A small image classifier, trained from scratch.
Training: 12700 steps, held-out accuracy 100%.
Rows from block 2 of a small image classifier, named by matrix and row number. Rows with one number belong to one channel. Each number is 128 + 32 x the weight over its row's rms, rounded and kept within 0 to 255. All counts start at 0. Numbers have three digits each.
Before each channel's rows are labels from the 100 images, of 14976, where the channel reaches its highest value: "lies over" is the class under the peak. Only what is clearly more common there than usual is listed. The data: rendered roads seen from a driver's seat, with toy cars, trees and houses.
# convs0: first 3x3 conv, stride 2 (model.blocks.2.convs.0.weight, 320x160x3x3, standardized in use, each kernel summed), inputs 0-159
# convs1: second 3x3 conv (model.blocks.2.convs.1.weight, 320x320x3x3, standardized in use, transposed, each kernel summed), outputs 0-159

lies over: verge
convs0.201:159096080170157112111107146122206140177102134105090118146111150125100155117121177129124121143109145147105136094173125092077113107115121176181074101156134156125149174064095014147142136131163148166150146080105073112138150148080098101087109144193154116110131105160126131129096167146161102107140194095133085106079122119160129187113108142137100086103101131121184163127103083133187168157133127109109130108105096141113149141139164132188049140134181194118160161091091136185138068100131139
convs1.201:084116108129130091185133150101020103091087119170169174111127091154120066094118167146096119104136132149100128133092101129137142129096127111094110135153134091132132158089160122141152160145122112133103090079074119137095097117087185138134106122113125182121137153174151130148157133099159159094076147171096129161156090171139179205152166132125118130126122074086134135145056175166105111112110170097134146108151170131146120120122098099124141096145146135065111104105124143156174168163124138

lies over: car
convs0.286:119154101096112169147092098082152140111122117121103071161140113101153120122236101162111141107133125102084155141167207153089122068099171106120105150134226109086115131132129110104124118083140135137128093143147116140206106170100137095144127102122119136151091119102096114081074100123104117153168099165156084145077122136142103149082137087101132135096150144108144098191128112152080156143108124180134134125145129160190153129110203181186076145104112108089078177135138226088124139127139158
convs1.286:196124104105146126112148101125255112158185106132147130154100084141117102146131199125173103150039151154136105179108091118149113099177134104148142152169149117117121097167131102058101076124118132186148124148159186121156176097109107091154130119132144212158110116160150127107114145209119170179106117161121064131144148206105177133156165122099170086103215135101187213126094152147216150124129134088064084086163180065089124127145126153109114134088189142121117110099156157110141155153096110

lies over: verge
convs0.106:175125149114153100130140151103118122185127152134106155132147137159139148160088155182124135150034117216117101155161139126118147085134157131138122101133147106088181099142168067081159142123111150101109106083113063113141103119143157070060096073103086116104106159134114180117111122103107150138107139103078178152133167235100129167144151134165123144099149092213108133124170166082132146167087139123062130118131111122150137086153192107186162111155134110115118156133090174116127108072089165
convs1.106:151138172093094119126078148119167115109132112162150078096095149141183109161141155149143138139149074147095166117083099163143126181082075146110091137126148085161187106105103069103116142106099093210198096137102161159091097135133154127162129129132090130125093142137107174126122191174121155091139212130103139129111116068131078114126107093152104163083138141120138123098117119132115089096098156073200131100084122153231059147112085112174129161184096105135108108096122092126124110091126148

lies over: verge
convs0.239:088138059123156134114067141136125096255127143119077086099151105152110172126161102060153112118098095113118173147137130122073130118112141162131141158155115167164121104142101156130136200155061096127127086102143138175110118154114141124066117099124128168125078139119131108090118120168111164106134158140118099146094103122075158119091097132102160179128095158172129131190115090157149097127103074182070122150124134141185127158138162153132154129101056126098143227157105112141096165143130151
convs1.239:156099105160172088102133115109163132164045098135114162150137155100143182102150219103101142115111130128076114100152094175145138109136070150113117119150106165194185140164156167131148173146153200140173113130129142166135141077148133139164158130137101155153118071069131099078180157222146158136189134129093160143118115188089108110170176121139127154092075145161111156155098146142154076164162114087161135107137144101160132169102119137111079159179103188122141060146074153139176100135121103

lies over: road
convs0.136:090128135121168132163160143146136120130091106147172061143146115101109109130125102114085178124085104146094165110148066134091141127144113038180184116127109122138129070145117130109164197127110136063086139147191124167197138123158144114126169128144111102150154124111177140119120105123079103157093138111154108080044174059126109143058165138035113132165206078128156094107145111124106132146124151127140116157114088162184090147084148152138087135160134132133130097139152123099171178163165168
convs1.136:154122104122067130194056123131166116105082199123125121145083173092088094096067141098131112131058066117078072062107162103101095151167125158095148182119071120098126134140107095151131165111169107095103106095132148125112120092130120180129135165101150150082162144075165121085117084129107138107153131099090131159092093126108035086125126109134122132097108137160171102094116059187145181161140077184089221116147124141101084133149172147102174127123132138055131062164135104124132098140146115

lies over: verge
convs0.241:115170080147145136114083115125159115235144137106140174174144178168159168188121093133133129139135107172116157118165128141131128119071124117117128105135078110117137135141113097082123114220122147138091094125122089113175141145075139128158092061116144159135103104150152193147117076097174193150133195120121105121152117114131125153079096187138098140156068136123185102150143128185081094181141096121062111114108163102129121164105155137116106172105103125119132180085076111140066122161059151
convs1.241:100121151192104100141172101157106061173132134137195088181152133142140161154120155154099177144127155111170188126149133156123169111143150163104067130150118133133173144140100147204115117128207091133148154106114132150136067151138106107122140211083139051140102173121118149136134151150096171099163148115148153116094168137182109117145061109066086125198091158136196117105095134177143161072109094121132077139120121160108117203068086110129105152130155119163139120188092095245128056090160129

lies over: verge
convs0.274:152049080107129108124101119123136145074104100131111097180126121146097093189129104152163134109067139101081066089121153146196099179084120165176101144109126121143115116129143141147116161132182175158214170090094124191061113116143134132126164127155120146160090095139132189144119175166115156134084156150161137125129118139092115135098101075149137092104138196168038162090070112123188137143127101116150153155140152107142139137148147156101114132129101080181099175085170164103172080127136119
convs1.274:166139128111159144174088153072087078099125107126108087087127098130125117086107104124117167127065203160102091112156148130163128155119133136132202135121092152107111121110097076087118124116079144140114074153143101146150096102183086080137157114132115081122128105149152117100164153122094197082039130158109182107134095059149121159159072104130148158124086159168166160079099150158156148147128098136064116130082126112091092115091110145174089055135087141122140070096113143099165111168177116

lies over: car
convs0.250:096084176080113156152106119127038129139115191127102122128128110099143149095082107099113160172138156135131127174142134150153141151124144207115101081151209088136068078119141126135087233143169160159097077122128107140072184091116123092177179129132132147085123115159112106156137178146128140077085135116160136110093156167103156147106151179107142138141146111141042096091164104163156124157081140096137103141155106089123142080144145172165151147098118181091083115084135155135135132071130120
convs1.250:121177157156131084128090163116105164163173161136137138173099123125105180150171131138127163123171120123143154087162178116091116181134111170115176144106100124179114143189122175076141174070094130076148142142165141144118128147113120162102136096146134114117147104131108059136099147122229163124163128118131194137116129082181088117113115098133099135158165117150094116124113158107140091097154066189144133104138157126106133129085135155180131161138134191113132135155134104157130162240064158

lies over: road
convs0.104:059113131133086115098140176065117136073127108095088140080158101120148099108145130070129115085097089097150134089087074082105175153172131126158124133144120089117109088141173125204085154152160130084168077142133144155196153132150121114123173127187161113123128119094154121123182109136162132087166158136151068089126107174153130144166146159069078171186094139104116147201085124140083169104118089145147143190168174066187112119098165131166104124116108123099111099126131135134157182121153129
convs1.104:158117143121138135136120117154118117157118139112121171125111194108112166140174091159129157159147104146103099062052137139121155115138155166149126102161156120189127101096141203121215108158117104122081022097083181164138142144126169144195102095148071183176148109120142033130163121150110107180084142125207154062109132164098182069155123154169132118185143132071176154115162131130134092112158110168133109137158144141097074178106135100159116109166143130158142098144104161116138144172118186

lies over: car
convs0.283:156121210091122120143125100154107126157111144095093113157114156112126092127165148148169194212124084168111157167082122113093125127110112187091075128126137147115146112150172121142137184174123137084117095090171124146103143097161142081119104146091110096109134104069092143095199142151119127106064099137075163099125115203077178143157125128133136123137096108123156134155077114182125117157120177139133141105154112156093142177168177119202149114110057133082153110136109133184131160040089110
convs1.283:077136090135119059106120093123144155123130138122109131123134127109081169112156111141074130140121135152111142079121108120108133139158165157176157147083160138142115113071109151119089129134128095125133055130131129106112138075097120158096097126099102109119086091108186085128128119119158096134094179114107161137161164100132113202115113094111106140064081146136058135152135151096160129108175157110129167080114101059141123154119119079139133217087132165185087079045056108208157114162164082

lies over: car
convs0.109:138088156102113096111057147125175122159091140103124166125163175123099110096116113127124146073102101056152154178163172166112101113203124084108156131099180118112105063145137095106124154114088128114127168084064109092151149132160144128133147098157126119148110139156140079127098151133096145112152092172140143130172118118129161130127121155155101106111141137033138164104152154246186116124091128184176169228110112135109106134138167121132082073174119119148172107082108132161106162107144126
convs1.109:132157172097111129097108106137130159068135097115174180138117108150125120169111102109151090167136178099096160138125144102149154094091147106127048128159145129129151088059167138150150149079114092101144115127115114085174038147102174130135155097106059104088111153150158152160171114168137153063105158091160169090143100145081141150145093120158128123091106090094156182147075134120139130079122134158153096144144117115114055198107051144127147168195123172110093125120130128115126143123069159

lies over: car
convs0.263:098188117091110157098033131157124143161132186123123153119082068115104106109090132097150125226136115110160132146118166197048131137105072142114115106167162118162167142131070206124121090129110155135151106142114130162095158190125173132138101159112104127157123165088152124211132126117085111100123145064108120095138095141140143097151110174136098093150124123086107167104133113169162193147153081100103106125125119130095124167151173089136118109145128080127122149136186153160088111099170200
convs1.263:141173143078074165092111127145129140086140137183163145090130134110178212110089144149170149077098183076176166159127129120129089108103110131083139118109146149174137134136126163054068066101171106128129102169114148165087185145153126051120135105102134116178129125073064113140123124156107120140096086111160097116130130132107083118079107082116125202077114141144132131140197105123089127191125090133135098171145072100082164099097082099132143124069167165086081155135090090151099111172131111

lies over: car
convs0.235:136129190150096136110089178148103166114109151047111204116173121142134128087196135112150095165130074087089136155113139100053134124140138183164107097126149175088098138091122186155086077151120106080141149078138114072130147142110149132149160113135115158101125135133092116197155132111100132127115124138110092098057096151131185124192080161118152159162058122113175108157084105208098111137140169131078151124134079123122127148139171111175150097163147151104132174151128178109127131157188112
convs1.235:158136136082116096068129155114133153139130102070095157114144110169110126136123131067144107108110158157137150112113118151098127155041104109168115154172153138114144123094106196148118076111134088091135173109112149124115152157054085141146111102136121150110075076113122056085166167125109184108120107127155159096117107113079084116132118092135091125010104122102120138163048100106141088093081154115120025066105099082123139140102136135159105105141161137131165112142108091105076146132174121